Weights of a small model that predicts height in the pile at each pixel: muon at rate 0.0028.
Rows from block 9 of a small model that predicts height in the pile at each pixel, named by matrix and row number. Rows with one number belong to one channel. Each number is 128 + 32 x the weight over its row's rms, rounded and kept within 0 to 255. All counts start at 0. Numbers have three digits each.
After each channel's rows are labels from the 100 images, of 14848, where the channel reaches its highest value: "strongest on" is what is common among them. Only what is clearly more common there than usual is listed. The data: dead-leaves pictures: piles of overlapping shapes.
# convs1: 3x3 conv (model.decb.0.1.convs.1.weight, 64x64x3x3, standardized in use, each kernel summed), inputs 0-63
# convs2: expand pointwise conv (model.decb.0.1.convs.2.weight, 128x64x1x1, standardized in use, transposed), outputs 0-127

convs1.2:118107123154101127153157130109133179128178128118189171072132117109080086136152133056161135124139091131152136168109154136211171104096129123168132103126081088078110131136168160097124062176117087
convs2.2:143168105096153137173131174114080161154093088155141131047150136142103140133151167177148149149133141101111119156119150171128098127135164142097112115158172108101091091155120160143082094148155155118159133103084133116129149043122119118148153136181096179119107148150086148147068085087120106181102175189134125151194135150105110135151114089096092219168136110103090138076097122183172117190179
strongest on: grey

convs1.29:179083106130148056128129150110105138104143120104133131147125139108120152122077143149109156156091131140114202168135149134102140077217133098123190114127146114142158103170175130087089070168092065
convs2.29:171159159128068152138052111155149080143132153111168169114135170125145112115152134114141117112092158124152079109083092114141114131170139115088125149118142142118145105115123074133100106131183119075155086095109146109071103072082156126104143094106132131077160109185133121082071197090138120146113105182127129113108083178156194185115141100156149094039173110080079126170125109151165175094134
strongest on: grey

convs1.27:191116183129109117191110167150160113130118089096195115137095127136087093131150092076092111115133170153071097113183139108121144119209079177122145126177131116143139139118129106079138067112126134
convs2.27:119106138108119134100054057131170077126160097170118101166124137103170051218136136127086113172116125132131136165119131182108132179201148116161184165119206115165134114126155172156152097118209136146133105124141118124130139156091121116178149131127155124117159065091120122089125132139120115101107100110091137160100178112163130121149090120215079049121113138153118130097120099132122155099152
strongest on: shaded

convs1.53:100117152128174107200133134147176134134108128129102069175107111137102075118106099083105111126103097145172102117183142137102130076133099166129122168150189125112134138038102122160144157184109191
convs2.53:132083167134159147140139135142162067113192151170118173193132134126156132121080107122116072077163196090087119141163130122098109114113112072156149098090098137146089121093140113106125183128138071155201080105138125135186109225177142154179105132132141125134183129138149101127100177141178134096121134166132089108117191113137147074137169156163142131112122181110120155090114144189098142087113
strongest on: large pieces

convs1.3:118056109201110130116189130148132211126154139182131114147176106077088150063134142112113123132118129119171137083144111131147092131145168070141155070169122141118104110131129083122068136150126168
convs2.3:127032153114176147121097148130114148111148122166122179133123153121132043113104089142125138146100125155085129138174137152118128059130101108107121175138191110100100172148104106138122132120168119133139143040133117113194123204217147142110172116164083131129138049128095131145108109187132114130085179141147133166134109167177181117187108149143180161151127112152134175101093111119125136092108
strongest on: grey

convs1.39:140092124136148083137112083089071125147076128166158149189097163089136161128101118129123179169083139161160105133146151137158142099141170128123151151215128112128088084128121137160084113038124093
convs2.39:095144139144110127164174122125136177153140167188158171124113083112109147128129197115127148130141166147123102123163118153056123118130171154172121100147160093158108065165114111144136151098147134131062154159060124132130101051153119119123105164186089135145151159096120114152135106084088125165126116107088137153144062074158093192137102184105180151145190044139111156099126097114154114202122
strongest on: large pieces; grey

convs1.54:137107172175133145091124139155108127213107130149077147094100098121100148170092127172124147113114132146095133132143087166045088051165157118110145141146141163073109110125162078143151142092170164
convs2.54:126123186077165138132106153149140204133188181107107174186134165119100117131156132151133168129149117130106072119145095092159105167120052092115159182141134227100167195123136078127118115071144139088113127139119145088094149172112119121164110103152133140148123117124177119121078187113158136144105093175138098090159096077153162093125096139080073181147143113131135168110163132116122152084084
strongest on: grey

convs1.7:165103153151116149133143169170156165187155132200107067133170100089145083121111145116122059121094142159127112119127086112140066065088160115167111108127163142099161131106159142110116193115112077
convs2.7:130101188144125111137107122142107101142144091140159188093129110162149101049057157144142052122137122133139113100151144145132158131105116098169135095124152136119096123103134138139108106170128145133209224103123139077100146061108153114130159132175090117150077172094065145096083119143105110072110083115152116106109151124108155119071135116185163139190122150147106095156052123100153092105190
strongest on: large pieces

convs1.47:132084138134119162100144142148098067124137139138108216088118188204155158091128160143160170130153106076076090100174121146126109124123133125154135124109118123204074110120064160137091111129104116
convs2.47:116146098116103088176086108103118093063052050103167135147105116115134132143129113152164118119141052112113069165132119138133148118140122208153100114112077142174123140178095130149144098143085160113138176146148129152124160177133136117131109162149143178131149159072084091164135093130126105083180128127162171129061180125105096145094146114073143177130099194060103095128137110158151137191143
strongest on: large pieces; grey

convs1.56:154113142072210076211123149195156118181097154145089113180175144160066140121116111090093135104085140120093094119152099150091106136178149128102119124166106131131134103139117104108126139092109162
convs2.56:157115209117098126184127129161075143144091124072138151186144134087102207140135097123123101089106171049114142105083114125133134159143167126153119079132078070126102114076133097146157180115147114108101126131136125077126152175125107109083091150108173118118132196140146153121141181139146113134102094150174131168134120120092230143206146174156108086147105171141122111150156149146151128112079
strongest on: shaded; small pieces

convs1.6:103132150083081143153090096156144135105054085118137127126112192127152153164081156180110100193104150118204118142118118173119129158150174157145104154131171138052118123144112097121140110082096091
convs2.6:167164074136152115144124137145160135178119170132160148089132063126100133181087162108129163210164177111132183120142149124130110128132110138132125084088106116125107119137120094145093060101077103108137098140044113162154123091148145134071156134156125087147066144120139154162122131116075116147187125151106135089117120130151086119128067120101074101089092111168142086114172095201074132214148
strongest on: ring

convs1.5:139060149116178113122133128044133113110158146108108133140163078159140190099106153086161129131173135118154125118093126083113148154145126104124162134144110196120110162181123157138138033158074097
convs2.5:119130115125065144170155139038122118122154076122144080127140113078146112089100162094104103141114151131152147123154119097099134136136108120065132149114134150118088089108130098121094118152135116104165031127080127132125125111113142119127119136130163107129162178122197125131116048090093151121099146202083190078117122146101078061142041147095134122186110103161128132084132140163148050165120
strongest on: textured; circle

convs1.33:221083146158111123137066095163123100152161081094083121122103166102156123181125068136114139162134095116077159155128139129127128100163146083091121119183114097186126104121164171154177148098108135
convs2.33:105090155096166108082186179102065066125088164137122160170126119156160168139074169129107075159093203143189101123155106078077133132097116120142165139155128156156097158112127117102177164134085088093138128156066136165118105130197152142123076173100090116091194140115162159093165121148140162163158147121126086177149136118136126128132105195114166089155133150146142157128132132075099110172151
strongest on: large pieces

convs1.1:123113123150108136168122149162115114130143092143115127207152155173166121140158173169119156144187113131081166132131107144098133102137127166128112079026154106148126111081071072068108094129100165
convs2.1:131175100158146152140129179132154150135098183149158047103140110107094170117097120133139126106118094127168116109175177092120097057108092058131163111146084133128200126160164159126154130117028118135208122136133144176102163062160145109118153128146116089118145116079100125130160144115104167143103170128109074084100170165124112166148170096100140119123145151137126168092101096053128093106091
strongest on: large pieces

convs1.35:157142164054213100113143161127170144102153119115114087147140071155149104126070125103140101130132156123145118089114152107152135130157137114157086139201099108168142162100145156162095052152071098
convs2.35:138098129116122133056122165135110158135141143124104198175154065134104105109162158139144163105156107135120177116124034141038122136096070117144158172131134209136165172054139185116106174119156188129070125121099139133125077131059141141154129122144148156157078115131127115121111098157130120138150123129140148107153155093152148140062147122125133143115122130230128136112102172095105151174142
strongest on: shaded; large pieces

convs1.28:144139193136114102086106106112161175153102119120089054141138135176131162115141148124181142173064121145101101141082114185088114131110125059144088147133109150160093133156076139180138191111100147
convs2.28:119215169148118117160170138105098182144160078116111118178152162089156119128224098107131165091133176169129139159127152137116114094138142150097146115175116140109095105103162065105107067215121134125194136107137149095118152144160120162180139121105124146102122135094096146133100099149132172136183152114148079146148131166086120115086203135159180090126159110146159115192088146123106152168173
strongest on: grey

convs1.9:149162101119148141144150128108083136152199127159134093098091118130105105110154143148167112122152094137188208113160063112229141087114138110120074104141139130113076136095121106094113145146094181
convs2.9:104128112115092129183130126162166211170096176153151094165165118219161123198179139116142142055125077127200155136138088122169114096129103161102083117117135094094089189142105114140131102117110169136141160085141158128129125129113138123133124136112112117129078131084093149189102137125148073085135100064126156110141148134116150104119157160178074100121117066123138096170094051111127155139167
strongest on: large pieces; shaded

convs1.31:123111123180112124099145160115147125102130167103126165154103146139113212081130132173149122119095125144102130091118156124079119177160137141159127150163023159138080105144088147184069090100083150
convs2.31:114118163156105143114077112132134135101045136107147108134124167141109122159105100136142221115114137156148070111094176154132133180165097189136160131120140173191128108120114121106164084133149069158136161141158103060119110103130128137090153137080149124112055124140120141102147134131098125092145101130157195176116153151127187132109201161158110086125109174149105068132130164197119046164104
strongest on: grey

convs1.30:120142145152134102154135178206137126168200130080110156078124135116087154131151093073123137083101122096094171142107116129077170113138162111123208097124086099127158143108160116124154069112177096
convs2.30:138182047162056084104133076087106169144119086093104155092168126142101034109135097117122161138119165152098112101112073109172124123143102127108092147152074057127095146114137153123118083155149205140096133136166117137122107137096136126139182099111161092100106156095126124132073077089115133129163090156126152136167148120102159171107117051117158175122166097098144089141108181129115082095155
strongest on: grey

convs1.24:033132093099109136134162187179112145129106118119157123167100124115103101116191098076157088169158081095107134109096149091151180115098163145115147163130116141165145087111154148165171076111175119
convs2.24:139109133179181142098144138152144122138150119160026131147129132139154154093147111124134083127139070069171115153093200090155101143164062110128087130109153100107174155158109172124184146164152106132073176190131136123097074157087141124155118078055093169156116114131126133141131174120109125094045103158174156114161139105104141116121135122110153084068148136132159148143140108166122165104059
strongest on: large pieces

convs1.55:127088145111107149161086100123157120121165124157072093159106103177137101138105205169107134119162132133162179110096089121104093069132158186173042156099145129136104127120100116147161190128090136
convs2.55:139161137071111103116160123091118148116139115115146156205168186152126095179119155140147133157103148159112104155159111143138144110171079104094091177104148156132085128203150175113120112098112056108141123100130141184121138153132142096120118136128172133098152181161210139140106178129216053178142150145135132172115150189139079134147056154193113117100124131089126113145158144175126154156103
strongest on: grey

convs1.23:106110114107099137153164171106139122059120152095094141087157127165144183165109172165075168133169146070131118114160141100107117156114068166147106130092109154157146122081161155105167173127102044
convs2.23:079149094102131153105165097101182086023122101084153061104104176120180120138140134132122122130099100155195127113125150152070126098178120135089120139098034176087131135162178092131159134112100115161153121090114159093173168109132110101141100109112187150127169129162147146123070165178154146134152102140133128086141116142094154135130100083156117099136154066133144069180163147115117161178127
strongest on: grey